A small text-conditioned image diffusion model, trained from scratch.
Model: 5.95M parameters, 48-pixel images, text encoder norm layernorm.
Data: trained on made-up waving flags, 41.0 epochs.
Rows from block 3 of the text encoder of a small text-conditioned image diffusion model, named by matrix and row number. Rows with one number belong to one neuron. Each number is 128 + 24 x the weight over its row's rms, rounded and kept within 0 to 255. All counts start at 0. Numbers have three digits each.
Before each neuron's rows are labels from the 100 texts, of 14848, where the neuron reaches its highest value: "tokens" is the input token at the peak. Only what is clearly more common there than usual is listed. The data: made-up waving flags. In brackets: how many of the 100, against the usual share in percent.
# fc1: MLP up (text_encoder.blocks.3.mlp.fc1.weight, 768x192), inputs 0-191
# fc2: MLP down (text_encoder.blocks.3.mlp.fc2.weight, 192x768, transposed), outputs 0-191

tokens: "a" (75 vs 3.6); "orange" (21 vs 1.7)
fc1.114:084128128128128168167128103128128128080128181128164128128128128128128128128128128080128128128101128128128210128128128128128128101128128128083128128162128183128083105128128128128128172128128081128099128128147128167105128174128098128128097128080128128128159128128159188128128128097101091099092099155161128128128128128128128094128078188055128096180128128128156128128128128128128164094128085128164128128128128128128093148128152128161128128077075128128128128128128128128064128128128128160128128161128167169103128145175128163128128128128160128128128128128151098128093103128128128183
fc2.114:128096128128071128128128128151111175181149128128098128128128128128148128178051128156128082128087128100128128128128128110128128128128162100128092128128098074128128128128128153163128128128160128128128169155128146128128128153075128163064128128128128104128165200128128128128128084128128128154128128104128128128111128128156128128128128128128128128082128083128128148128139175128128128128128128089128128128128153080128128128128128101133128160128161172185108128145146128128128128128088128128128128128128094128128084079099088128085128112056128153128066095100191169150166128128128128099

tokens: "<end>" (57 vs 7.6); "flag" (42 vs 7.6)
fc1.196:102128128173128128128089180128128165128128193128128128128128086077062167128165128128098128128128166128128128128128128128128128128069160128128091128161128128128128128128160128107128128128128128162128128128101128128128128128128128128128128128128128146163128128128183128168128081128128106128191128173155128154175128167128128128082128128098128128128128081128128128099128090166087159090128090128128128169148178128128128128128128128099085128128090128128158128128178128103075128128128128128128128128128128128093099128167154155128128172199128128029128128128151128128128128166128128128
fc2.196:128128102128090128128128189128128105128128093128128128128098168161161128128128065128128182179045081128128128128128128128128128128128128098128128128128128128095128128128128097128128128128159128128165128158128128153161181128076128106128128128128128084128128128128128128128108197104099128158071168128098128103128128110128177164149128027128128128111128128128128128128098128085128128128171190128080158152128128148152128128174128106128128128113128175128128128128128128128159128167128159128128149173128128128128128128128092128140128100085128128128172171128128128128128178128101128128

tokens: "flag" (100 vs 7.6)
fc1.117:128128128128128080167128128112176128151095128148128128128128128128128128128128084087128098128128128128086102128108162128128128090128128128128128171183128128128128106106094157128156161128177128096181128128085128153128128128128153097128155128096128101128128150157128149128128128092128172161128128128112128128162128128150128128128128128128095128128163097128128090128128128128071204128128128098128081175128128128128128128128099102128068128077091128128128158128128100128128128164176170149175082100128128104149081071128128173128128128128128128128128158086128062128091063128128128128
fc2.117:128158128179128128128128128128128128128128128173128128128128128128128128128128128128128002128128128128128128128128099128128094128128160128128128128128128128128128128128128128128128128128128128128128128128128128128128128128128128128128128128128128070128128190128128128128128128128161128128128128128128128128128128128225128128128128128128128128128128128128128128128255128128128128128128128128128095128102128056057128128128128128128128128128128128165128208128128042128128086128128128178128091128128128128128128128128077128128128128128128128128128128128128128128128128128128128128

tokens: "," (99 vs 21.1)
fc1.277:185128128128128128128128087164128128128063083128128128128128128128128071128093090128179128128128215198128098128128128128128079128128168128128128128163128128128128128128169160089182128128128128128128128128128128128084128128128128074128128128128051128157128128128155128095053128128128158128091128128128128099128128128128128128128128128169093128128128171128128128128128128099128128128159128128128128195128128128128128163128128128128128128128128128128067128093101128078187128128128128168082128183128162128128128087128128128128128161156128128128070128128128128073128128128128128128
fc2.277:164128088128128128128058155128128128128128147166107128128128128128128168111084194128128128152093069128157196075128128145152128128128128128128128128128128128128128128128128128128128128170128128128128174128177128128128128128143128128128128128128128128128128128128128128038149128128128093203094128128157105128128096128159158162128128095128128128103128128128128168085128128191087094109128102128128128128128128104128171128128177128128128200128128108128128080074128128128128128128155102099128128128128128213128128128128150128140128078128128128128155057089128148128128128128128128128

tokens: "flag" (100 vs 7.6)
fc1.206:128128170128128128128128174128128128092128194128198128128098183083128128128128128128128128128128128128128080128128128128128128128128128128070128093128128128128087128128128128158070128161128128128157128086079179128128173128128169091088165128128073128128128128162128128128100152128102128089128128163128128128158128128128177128128128128128077128128169128128078128173128128128171128078128128128128091128128128128128128128128128128128128067083068128090128128094101128128201128128128128128128128128128128128128128067128086128088128168128128097128128128128128162169128128151128181128
fc2.206:169128087128128102128128179078128128128128128128128078171083128128128128128128070128128159128128081128128070128128128128128128128128159128128128167088082128071128128078128150128083128128154128169167128128128128128128152128128128128082128128128128128184128090128128072128128128128128128128128155128165128128171185092128128141128173128128084128128128128128079128128092178128128128128098128083128079156053128128128128128128128128128128063128128128128128128128128128128183128162128200128128128128186128128128128102188128128128128128128128072158128128128128128128128152128128128128

tokens: "many" (100 vs 0.5)
fc1.690:128128128128128080128128183128128128094128168099128128128128083128128128128128128128128156128128095128157156128128128128128128128128128128128128128128128128128128128128128093159128076157128128083077128128096091128128128128128128128179128161128128128128128103093176196088128128128128171098158128128128193128128091128128128128128085128128182128128128090128188128128128128183128128128089128128128073128128183128128171128128128128128077166128128128128128128228128128128063128128128128128128128128128128128128128128128128128063128128128128094072128128128186128128128128200178128128
fc2.690:128084128128128128128128100065128128128157128128112128128128128128166128128128128128128128128128103128081128078128148086162128128168105128128128170158177128128128128128128128128128128128154191128128128128128128128155128170128094128128128167128128109128128163156153128106077095128128159155128128128189100128111099128128084128128128076128200166128128128091128128128128128128128128128128128128162207128155128128104128128128172128091092128128076128097128105050128128174096097128128128128168128145128128089160075128128169128148128128128128092128102070128128128128128128182128184128

tokens: "upright" (60 vs 0.5); "two" (21 vs 1)
fc1.645:128128128128128054095128128128091128128128128128128128128128128174128086128128128128092128128128170175128128101128128128087128128128128128102128187128128094174128128086162128128028128128128128128160128128128128128128128128128128128128128128128128128149093128159128128128072097102128225128179128128053186128128128171128128128128128128164128128128128168128165178128128128128182128128128128128072076128128128128128128128128128128128128128128128173128128128128128128128159128128128189128079128084183128128128128128128128128128128167128128088090089128128167128128128128175128128128
fc2.645:160128064148128177128128128128128128095128128128166128128128128079083128168163171189128080128128087128097153128128086128169128091105128128128159128128108151110128128128128105162193128128128128109128087128128128128182128128128128160128069150128149128128128128128128128128128165128128090128128128128157083128128128103128128128128084128128128128128128128128093165128175102128104128128128128128128208128128128128128128128128128128128128128128161128128157168216150128128089128128128061128128128209081128084128103128128128128128161128128079128152128128128128154128128099076128128128

tokens: "<end>" (100 vs 7.6)
fc1.405:073128128128128128128105179096154128128101175128181098128172105089128128128128128085128128165128107180128169128128128128153128083128099128128128194192156148128128128128128128128128128158128128128186128128095128128128096128128128128087128151128091077128088128128161187128128098128128128128162128128084128155128128128128100128103128128103128128128157128128161096100128128128128189128128128128157080128128128098128128128128128128128128128099065128128151128097128100128095071128186128128176088128168153128128128107082128168128098157128128128128128165128128104093096128128128128183
fc2.405:128128128233128128163128128128128128128128128174128128128128128128128128128091128128128017167128128128128128128128128128128128085128128150128128128128128128128128128128128164128128181128128128128163180128086128128128182128128128128128128128128128072168128196105128128128128128128128128128128081128128128128128128128198128128128128128171128128128128128128128128128255128170128128128173128128128128128128128056054128128128128128128128128128128128128128221128128059128128128128128128128128128128128128128128128128128128128128128128128095128128128128128128128128128128128128128128

tokens: "<end>" (100 vs 7.6)
fc1.619:096128128151128128128086128128176128171128185160161104128178083099128128128128096043128128128150128159128168128128128099128128069128079153128128180157128160105128182128128128128128128128128128083164128164096128128128128128105161128128172188087128128128089153128128128101128128084128173128177128128095128103128085128128128128128058096109150128128176128128128096128128128128075161128128128104158082128128128128128128128128128146109100128085128101128128128128128128105128128128173159164128128084154128128128128128091128153160128166128096128128085128128128099128128128128128128153
fc2.619:128128128233128095128128080128128128128128128187165128181128128128128128128128128087128051128128128128128128128128128128128128128128128128128128128128128128128128128128128128128128158083128128128128168173128084128128128128128128128128169128128128078128128199128128175128128128128128128128128128128128128128128128128203128128128128128128128128128128128128128128128255128128168128128128128128128128128128099067063128128100092128085128128128128128128128222128128034128128128128173128128128128128128128128088128128128128128128128128128086128128128128128128128128128128128128128128

tokens: "," (54 vs 21.1)
fc1.590:128128128158098128128128128128128088128128128128128093098128128128128097128157178128170128128128179165128128128072095174128101128128128128128128176128163128102128128128128128128128051128102128037128128128128178166128100128092157058094128128128128128128128128164128128128087128063128128155128128128128128164128128108128128128128128128128085128128128128128128128180128169128128084128128169103128083154128128128128128175128128128128128173128080166128060096086070128158128128128097175128128128128128128128099128151159128128078160128128128128128128086086128128128128128128162128128
fc2.590:128128128128104128128128128069096128128086128128128128103128128128148128128128184128169109182151128128128147128128128173128128128128185128128128128128128128128128128128097128102128128159179128128097128128128107159186128128128128169128128099128128128170128093165170128128128128128081128128068128128177128128098128098165185151128128128153128128162128128093128128128103158128128128128128128097141128128128128093128071128159128208036128182128188087128162100183128157128128185108082080128165128128128128128128166128093128128128128099128128128128128128128159128128128128128128128128

tokens: "," (100 vs 21.1)
fc1.210:077128166128093052128128128128176074128128128128128128072170128128128128081128128128128176128128128128128159128171159128085128128128128128128084128170128165128128128055128128128128128128128128128128128128128128128128128128128128128128128169128128128128128128128128170128095128128128189128128128168128128128128128128128128128128100128128159180128128128128186083164128162065128128128128087128128128128128085128128128128128128128128128128077128172128083128128153158079081128128128128163182128128183128072096128128167128128128097128092128087097087128128150062128084128128154128128
fc2.210:128078128128128128128128128128128128128128128128128128128128070179128128128128128128095128128128128128089184128100128128128128165209128128128128128128128128128128128168128128128128175128128128161093179128128128128128128128128128175182128128128128128128128079128079160128128077128102128128128128128128128128128128128128081154194105128128128128085128128128074067128051128128128128150128128128128201128158188186128155128128128128077128068128128128080128064128178166128097128176128169096128128128128128128195128128128128106128128128128128096128128128128128128128128128128128128128

tokens: "ring" (73 vs 0.6); "pink" (15 vs 1.7)
fc1.145:128128128128128128100128077155128128095128128128101128128128158163128128092128128128091128076128186128128152128128088128128100103128154128051128085128128128128128083128163128128128128128077149128128128128128160128128079128128128075156128151128128128128128128128128128128168128128128128128128128128173128097186128152093128062128128072128128128064184128057128076192104067087158128110128128128128128128081093128128128128128128128128128128128170189100128128128128128158160128128128128128128128128198149128128128128128128128128128177128128083128128128153128128128128096128102105128
fc2.145:128109128128128128128147049166128128128128128150128128128160128128128073128128128128128128128128094128128128168128128110128097158164128128128128172128128128128128128172068179165128128017128128128095128128128128128069178128200128170188128128128128128128128128128157128128128183128128128128128128128128162154128128128128128128128128128157128128128162128128128128128128074192128128128084079184128128170128128128128128099070128128128158128128128128128128128128128100128176153128128128128128128218128128096128128128086128128128128128128128086128128161128090128128128128089154128128

tokens: "upright" (100 vs 0.5)
fc1.154:128169128057128128128128128128128128128128091086128128128128128157128128128101128172128203128128128128128128103171128128128128128128128128128099128128128128128128128128128128128128080128128128128128076128128128128076128128128128128128128128128128128085128055178101128128081128089128128128188188128095128128128128168075128128128128128160128128128128155128128161128080128089128128128128128128128066128128128128202128128169166128128128128128128128176128026128128199128128128179128162128128128128163128128128128128128079128128157128173161128128128052128128128128128128128128128128
fc2.154:128128128156128128169128105111128128128153128128213128128088103128149128158128128128128128128128128128128128128128128128128128112128092128128147157128128128112128100128128159128128150128128177086128181128128128128150128153128091128128128169128079105154128230128172082128128128128158128078128128128128173128128128128128051128088111167103128128128128128176128128158208128128153128128150128128128153128128128070086128128128093128128128128128169061154128165128128075146078108128128096128128128128175128081128098102128146128172128095128103128128155128128128128128111088128128128153

tokens: "many" (99 vs 0.5)
fc1.694:128102128128091128143128157128128168093128146128080128128128098084128070084166128128128128088169128128128128128128091128128059128128163128097096128128128128128128163128128128128158128128091157128128128128128160156128079128159075192128128128128128128128128128128148164128084128128128189128176128128158128128128128128128128128085104128161181128171128128073128128128128128128128128094059128099128100093128128128128128128128128128098099215091128128169061128128128097170128128128128128128128128160128128128128128128128128128128168128128151106128128128164106128128128128179171069128
fc2.694:128128128128087128128159128128128128128128100128076128128101128128169167128128128128128104182128128128128128128128128128149178128128091128083094128128128128128128128128128165128128089089128128128096128128175128128157128177128128082092128128128128088128128128128063100161128177128087128069071128089128128208128128128181128128128128097128087128128128128128128128090190128128128128128128128128128182100128128066128128105128128128128128083128097190201128128128128113165170083128128128128128128128160128128128128128128095080128128071128080128128128128169128128128128128128128155128

tokens: "<end>" (66 vs 7.6); "with" (29 vs 4)
fc1.612:085128168174128096128128128128187128128157182161128128128169094128128073128128128128128128128128128128128128128175128128128128080128128128093128128128164128128128128128128128128128128128071128128128128128128215160128089128128128162128128177098128128128074128128179175088106128128128175128182128128128170128128128128128128062128128158128128168128168128104128128128128128128128165128076186128128128128128128128128128128128128128128128178100128128128128128128128128128128128128128198128128054128180128090075128128128128160128068128128128128128128128128128128051128103128128128128
fc2.612:128128128128128175128128128128128128174128128201128128128128179128088128128128128128128000128064128128128128128128128128128128128128128128128128128128075128128128128128128128128097128128128128186128128128128128128128128128128128128128128128128128042128128177128128128128128128128128128128128128128128128128128128128178128128128128128128128128128128128128128128128255128128128128128128128128128128128128128047085128128128128128128128128128128128128128197128128098128128128128128128128128086128128128086128077128128128128128128128128078128128128128128099128128128128128081128128

tokens: "<end>" (100 vs 7.6)
fc1.674:128128128080128128128128128172128128128128128044150128128128128128172128090128128128054209128128128128128128128128128128128128128085128128128128128128128128159093128128128128128070128128068128128128128128128128128059128128084128085128128128128128169177128086128177128128128128128128128128157128128128172128172128128051128128128128128128128177128128128128083128128079128089128128128155128128128128157128128149128164128128128128179128164128128128151084088128128128128148088128128128173128128079128128128128128097164103197185128128128184098084091128128128128128128100128128128128
fc2.674:128128128128092062178080084128100128093090128128128128174091128128128128128128128191128128128189052128164128162128128128128128107128146128128128128104063161128128128128128128128128128164171175128128128128128128128152128128128109128128128128084128128128128128171128087128128128187128128128128068171128203088128128105128128128128128128128128128128128128128128168128128128128128128084128128128128128156128128128128128128128147075128146091128067128162128100128128128128128128128066128128128128054128128097128128076180128128128128128128128158128128128128071128171128088156163128128

tokens: "," (100 vs 21.1)
fc1.30:128128128039128128128167128191161128128092128084128128128086128128128128090128176167128128097128128128128128083161177100185128128128128180128169097128128128128088128128163128128128128128128128128183128128128128092128128128128128128128128128128128156128128128128128077087128128128103128171128189128128128090089128128128128128128128128128128164128128128128128128128128164081128128128128128128128128128128128128157128168214128128128128128128128128128128080075128189173128128128128202091128055128073128128165128128128128128128128175128128093168128128128128128128170128128128128128
fc2.30:097128128157128128158128128128175128167128128128157075128128086128128128175128128128128157128160152086128128128128081066164176128128085128163128128128103092154128154128128159128128128128128128128157181128089128166080191128128098128128128128167128128128128186128075098128128096128158128128152150087104128128128128128161128164101154174128094161128128128183128128101128128128128165128128128128128128128128073084128079128128090093128128109128128128181128168128091128128128128128172128128155067128164128128071128128068128156128128155128128128128165128128128128128128128128128158128

tokens: "a" (93 vs 3.6)
fc1.159:128128087128128128128176128099128128128173128128128128128182059128128128159173128128155128128128151128128128128128128128103128128160128081128128102173168176128128128128128128128128090128086128183128128128128128154128067128091128128128128128097128128128128153128128189128128128128128128128168167128128128128128128128128170128076128128128128128128128128068206128128128128128081128051080128128128089128173128128128128128128128166103128160128128085128128128128128101128128171103082128094128128183128128152086128128128128128128128128128128128072128081128178128041128102128128128128
fc2.159:097128128185128128128128128064128128128128128128192128128128128128128128128181128128128128087128128128128178196147128128128128159128128089128128128128128128181128128128128128128128128082128128128128128168128128128128184182128103065128128128128128128128128161128128128128175128188128111128128104128128188128128050128159128128060196128128092128128128128163101157128185128128128128128091128128128128128128128128128128128080065098085128128128128128170095156161128128128128128100128128128128128078128128069128128091128128128128128128128128128128066128128166128175157128128128128128

tokens: "ring" (74 vs 0.6)
fc1.664:128128128082128084072128183176128173128128128128128128128128128128128128128097128128128128128128128128128099128150128151195128097079128128128128128128128098188128158128128128128107128128128128083128128128128128128128128128128128128128128128128128128128162039128128128128128128128128128128128128128128128128188128180101191128128128128169128128128128128128128128128055128128074128168128128128128128183128128128168078128128187128197095128128128178128106047128128188128155160128159128128128128098128128207128128128128110128068128128128170128128128128128128128128128128128159128128
fc2.664:161164188145094128162128128128128128082128111128128128172159128128128100128128128153128095090128128128128128153094128128128101080128210128101152084128152128111128128153128149128128128128128172152128166156128092175128128146149128128168128128092128086170128128149128128128162128166128128153102085128128153128128128075128068096128128128128178128128128128176085128128128128145128128080128128128161159128128171115094128128091152128128128128128128056128128162128128083157128128076128072171128128128096128128128081128128159154169128128146111154151102128128128128154162128128128084128

tokens: "," (100 vs 21.1)
fc1.148:128090091128169128128128128128098128100078128160086200077128128088128171128128128128128128128128128128128162128128157176128128128106169086095128128128128128171128128128162128087128091163128099128095128128077093075128128167128128128165096128128128128128128128128128095160128128097163128128102128128159128128128128128128164128128128095128128095128104128128128128173099128172128093128128178100128128128128161128128160128128128174128128128103128151166102100128128128153128128128128128164128152128128128169128128128128128195128128128195128187111086128128172082128089183168128128174
fc2.148:128111128128128128106165128128099128128128128159128156128072128128128128128084128128128128128085128128128167168128095128128128128128128128217128128128128128128128128128153128128128128128128097097128128128164128128162173128128128128100128081128128128128128128128128154128180162128128128128128128128128128128098128159128128128128128128128097079128050154128128203128128128153128042101128128160128128128128173083128162128128128128096162128128168128128093155128128128071128084128128171128128176128128128128128218128091128155128198128128128128128159128128128102178128156128082102171

tokens: "," (100 vs 21.1)
fc1.657:128128128128161128128128128128128157128067128128128163069088128079128170128128128158088128128089175195128128128128128128128097096103170154128070159165175128128128070128128128128128128178128128128163128128128128128128156175180128128128128128128152128128160105128174128128128163102128156128128128153128128128128090128104171128128128128101128075153128128128102128128101103128128128128095175128170128198128128074128128128086128128128128128128100128128103128128128157102128128128128128161161128128128158128128128128128128170128128128128128128102128128079128082163058158180128095174
fc2.657:128166128128128153128128154101172128136177128128144083165182090158128087128103128097128172128165128084145128128099128128152162169158077128152128089090092128128128128128128128165084147128078128128128162128128128112128128099128152148128128128128104136093128128128065100128128128128128128128128128128100128128128158128128144160128128128173128183111172128128128128128128128128128128128128103128065091083097128160174128128128128104147128114161105112153161128103107128128162155147128095075156128128128076128128157106128101074128090128128128098143164128167128167062128128092128155128

tokens: "many" (56 vs 0.5); "flag" (38 vs 7.6)
fc1.667:128128157128128128162128128128128153128128128128107128128128076084128093128128179086128128128128128128128128128128128128083128128128128149100086128168128128128094087128128151128128128128078128128128128128128128164128087128128184091142054165099128160159128128128181128081128128128128128128181128128070128090128180128128128128128056128087128128085185128128193128101128128173128175179128128128156128128128128128128083128128128173128078175128169128128078128128156128128128128090128128153128128083165128128128128155059128157128128128128128128128128128128091128128128128152128128128
fc2.667:166128128152128128128128128088128096075128085166128128139128128128128128128128049128101128128157172128128128128128128128186091161066128128128169096128128128128128152128128128090070128128174128160128128128128128128128128128159128128101128104128128091128128128128128128128156128128101128128128128128128128128128094128218128128208128128128052107128128128128082170128185093096128128128128128128128128128128128098128128097128128078128128128076128128128128128128128060128175128069217128128128128128128128128149128128128128128128100128070128128128128092128128128128128128098149128128

tokens: "upright" (100 vs 0.5)
fc1.34:128128128128068128128128128171128128128128128081075128128128128128156128128166128128068222128128183128128128128128128128128128128128128128128098190128128087128128128128128089184128128128128128128128128128128152128128128128128128128170128128128128175128128053128128128128128128128128181128128184128128172128128160128050128128128128128128128128128128165128128150128128160128128128128128179128097128128128128181165128128160183128128128176128128158128092067128128128128128166128128128128128128128172128128128128128128060128070128128128128128073128065128128128091164080128128128128
fc2.34:128128092128128128128069128128128128128128128128128128128128128128128128128128128178144081154128128128128128076128128128128128128128128128128128198128128083128128128128128128128162128128128128128128128128128080128128177155128128128128213167128104128128128253128128128128128128128128128128128128128128171128128128128157014128060128128128128168128128128128128128128128087128183177188128128128128128148050128079085090128128068128128128128128168128168128128128128128148128128155128128128128128128128128128128128152128128128153128085128093128085128128128128128128128128128128128128

tokens: "a" (82 vs 3.6); "orange" (18 vs 1.7)
fc1.737:128128128128128109128128104128128128148128175101128128128128085128128076166128159128128128128128128162128128128096128128186128077128128128128180128190162176077099128081128128093156176128128128128157128152102104128153187128128101098128128128099071128164128128096128186102128128128128128162158128128128128128191098087128128128103068128103128099128174128128128084128128099128061155173128128128157128128098128168128103128128128128128080076128128128104128128128128128166128128093128096128128128128128128148163128128128128128128089128128128128128101128128074089097128095128086128156
fc2.737:084128128203128128128128128128128128128128128128128128128128128128169155076128128128128052128128155128128128128128128128128152128128128128128128096128128128128128102128128128128128105128128128128128168128128128128128128128128128128128128128128128089128128183166128128128128128168128128128178128128128128128128128128181071128128095176174128128128128128103110128128224128128128128093128128128128128085128182078057128173128128128128157162128128128128128227166128020090128128128128128128128128128128128076128128128128186087128128128128094128159128128128163176128128128128128128128

tokens: "flag" (96 vs 7.6)
fc1.530:086128100165150128108128128096195128174089172147156128149150128128150102128128072067128128163146128128128160103128093099128128060128103144128162179181128128128128161128128152112128149128149128090168152128128128128099128116128128128093151153081117105146128140164128165098128102079128175128179115128089088128174102128145115153128128105109128144152172149128128090128141108128128157154147128128157070128128108111105128128116128128106106128064091128116128142128128109128128109128169128154128111128128128128128118128128128161155128156098111100128128153113099102093104128102161128158
fc2.530:128092128183128128128128128128128128128128128160128128128153128128128128128128128128128029128128128128128128128128128128128128128128128128128128128128128128128128128128128158128128177092128128128128165128128128128128128128128128128158128128128128069128128214128128128128128128128128162128128093128128128128128128128229091128128128128128128128128128128128128098128255128128128128128128128128128128128128128075059128128128128128128128128074128128128128240128128029128128128128128128128128128128128128128128128128128128156157128128128128128128128128128128128128101128128128128128

tokens: "flag" (42 vs 7.6); "<end>" (39 vs 7.6); "cross" (19 vs 1)
fc1.200:128128081128066128128068128128128128128154192128180161128128051128128128128128128128128099128128128128128181168128128099099158080128128097128128128186128152128128128077128128128088128187128128156178098128128128128080128128128128128070128128128097094128128082128174170128069128128128175128180128128128128128128128128128128184128128161093128128128128128128128128128128128128128128128128150128128128128128128128128128077128128128128072128096128128128128128089128128128128096128190128128170107128163128095128128128128095168128128170128128128128128128128097128128092180167174128100
fc2.200:128078128128128128128128128128128128128128128128178128128128128166188128128128128128128128128128128128128176128128128128128128072196128070128170128128072128128128128128128128128128128128128128128128189128128064128128128128128128128128128193084128128128128128128128128128128128128128128157128128049105087128128128128037128128128128047128128128128172128128173128128029128128128128128128128128128128128128128168128128128128128128128128128128128128093175064128171128194128096128168128184128128183128128077128128128168157128128128128128128128128128128090128128128128128128128128128

tokens: "<end>" (82 vs 7.6); "with" (18 vs 4)
fc1.109:128128104128128128128128128128128128169094156148167128082128128128128128073128078103128107128128159128128128128128128159128073096128128128128128128185181128128128128167128128128128128108155128086161128174128098128128128128128162128060128128128082128128085128171128184128128128074128183128128128128128128128158128169128128128128128128128128061128128128128128128128128128128095128128128128079171072128128095128128128128128128128081095128079128128128086128128128128128128128128187128167183082128128165128091128128169128182158187158128128089093128128128128085128094128171128128128
fc2.109:128128128196162128164128128128128128128128128169128128128128128128128128128128128128128000128128128128128128128128128128128128128128128128128128128128128128128128128128128128128128128078128128083128128128128128128084128128167128128128128128128128087128128212128128128128128128128128128128128128128128128128128128128221128128128128128128128128128128128128128128128255128128128128128128128128128128128128128050069128128128128128083128128128128128128128203128128043128128128128128128128128128128128128128128128128128128128128128128128089128128128128128128128128128128128128089128

tokens: "many" (67 vs 0.5); "a" (33 vs 3.6)
fc1.573:089162128128128128128128128128183128128149162128128128128128059091146128128128128077128161160128128128128128128086128128128128089128128128068074128128128159128108128128128149152128147128128128074128128128128128172128071128128128128128078128128182128166128128181173166128128128128128128128215128128128128128128173128128128128128128170101177173128128128094128128128128128128128176128079128128128128128128128128128064148128093158128046128128198128128128156128128128128083185128099128128128128128176128128128128128128128128128128128158128128128175168128128128128128098156170128128
fc2.573:151128128128128128128128099077128128111128081185111128143128159128128128145128128128063128128128128146189128128128128128128128172128128128128151128128128128128081177128128172128068128076153128141128128128128128128128128161128128128128171128089128069128128128128128128128128128128128128128082128095199128128128060128233128128128128128150092128128128128102093174128228128106128128128128128128161175128128128079128179092128128128120128191128100128100128161128128128128128128128128128128128128128128128128128128128190128096128128128128096128157128092128128128128128128174128128154

tokens: "," (100 vs 21.1)
fc1.326:128128128128128128128077128128156161157057128151203128084128128128085128128128101154128128128158168128128128059175128128154128128128128128128100128128128089157128128128186128128128089128168128128158128128128128095128152103091128128128128128099128128128091098178128128087128128128128128128128128128128170167175128104128128128128128128128128128128128128128128128128157093128128128128168163128128128128128082128128128162128128104128085128128093128128072128128096128167128075173175158128128091067128128128128094091128128200173128128128128128062128087087128105128164128164128128128
fc2.326:128128128153128128128128128128128128128196128128128128170128128128128128128128159128128014128128128128128128128128128128128128128128128128128128128128093128128128128128128128060128128128128128128128128058128177128093128128128128128128128128128128128091128128086128128128177128128128128084128128170128128128128128128162066165128128128128128128128128128128128128128255128128128128128128128166085128128169128128128128128128128128128128128171128128128128224128128048089128128128128128128128128128128128128128128128128128128128128128177073064163128128128128128128128128128128128128

tokens: "upright" (98 vs 0.5)
fc1.565:128128128128128128128128128128128128171128128128128128128083102128128128128093128128089232128128161128128128102128128155128128150128128128128095128128128075128160162128128128128094043128128128128128128128154155128073128128128128128128128128128128128128128060128101128128128159128128185128128182128128158128128128161128164128128095128128128097128128128128128128128079128128128128128180128128091067128128097128164128158178128128128128128128096196128090063128128128128167128128205194128094128128128128128128155093128062128128128128128159128096128128128128128128128064128128128128
fc2.565:128128104149098128128087101128128148128128128128179150128106128128128128193128128167128063128128128128128128128187128116128128101128128128110128159128128155128128084154148152128208128087128184105128165128128128128175128128128113128128128151128128128128128199128164128128128128128179128128157128128128128168155090128128035114128128153128157128128151128181128128128193090128128157163128105128128188141128151128128128128110082128101128128128128080157166188128128100128072128128128128128128128128128128105078090128128154128143128091128081128128128128164128128128128128105128104128

tokens: "<end>" (52 vs 7.6); "," (48 vs 21.1)
fc1.748:128041079128128177128159128128090063064128128128189128128128128128089185128128088128128128128128128128128128189128128128128128128076179081128080128128153128128128128035128128099128128128128128128128128128128161128095128128128128128128128128128056128128089128090128128165128128128128128128128161128128128128175128128128157128084128128128128128088128128128088128128128128103128128128128128128128085191128128154162093128077128154128090128128128128128128128128128128128128128128128174128128128128090128128155128128219128094128128128128128128065128128128128128128128161128128128128
fc2.748:128128128128128128165084128093128128128128128128062156158128128107128088098088128128128128184156128073128128083083128128128128128128128172128156128196093128128128154128128176128100159128175128128128128128128128094111128128195128128128154128128128128128078128128128128128128128156128128161128128128128128128128162128128128128128128081128128111155128128128078128093075128031128094128160128128172128128084128128128128128128164128098128128128128128067078128128128128128128128128128101197128128095098065103198128128128128128128153128128128128128128128128098089128108128177128128109

tokens: "a" (61 vs 3.6); "orange" (31 vs 1.7)
fc1.600:091084192128128128128128082128128128128148180128099177128213069182128128128165128128097128128128128161128128093175128128128128085128128150093063128128128128128128074128128128168095128128128128128128128128128128177128128175128128128128128128128159128128095105128169128128088128128128128128128176174176177128128128128105128128128128148128128128151128128109081089128128094128128128152128128128128154102128128128098097128128178128128128158128128128128128128128128128128128076128116128166079128150128156128030128128128128128128128169128098128128128099128128159128128128197104128128
fc2.600:211128128067128189161128128179105128162082128128128128128128128152128128128128128169146128128087128128128106128128128081128128128128128148128168128052128128128110128080128128128121128057148177128128128128128128128168154088099128128128154128128162168128128128147128128128154128128128128128128206128066128096128128128068128128188128128178128105128128152175128128128128087128128154128128100155128128128084128174128148128128196107128110128167128128068128141128128169128128128128128128128128128146101128098128128128183128128128128128128128128128128128128128128128174161095128128128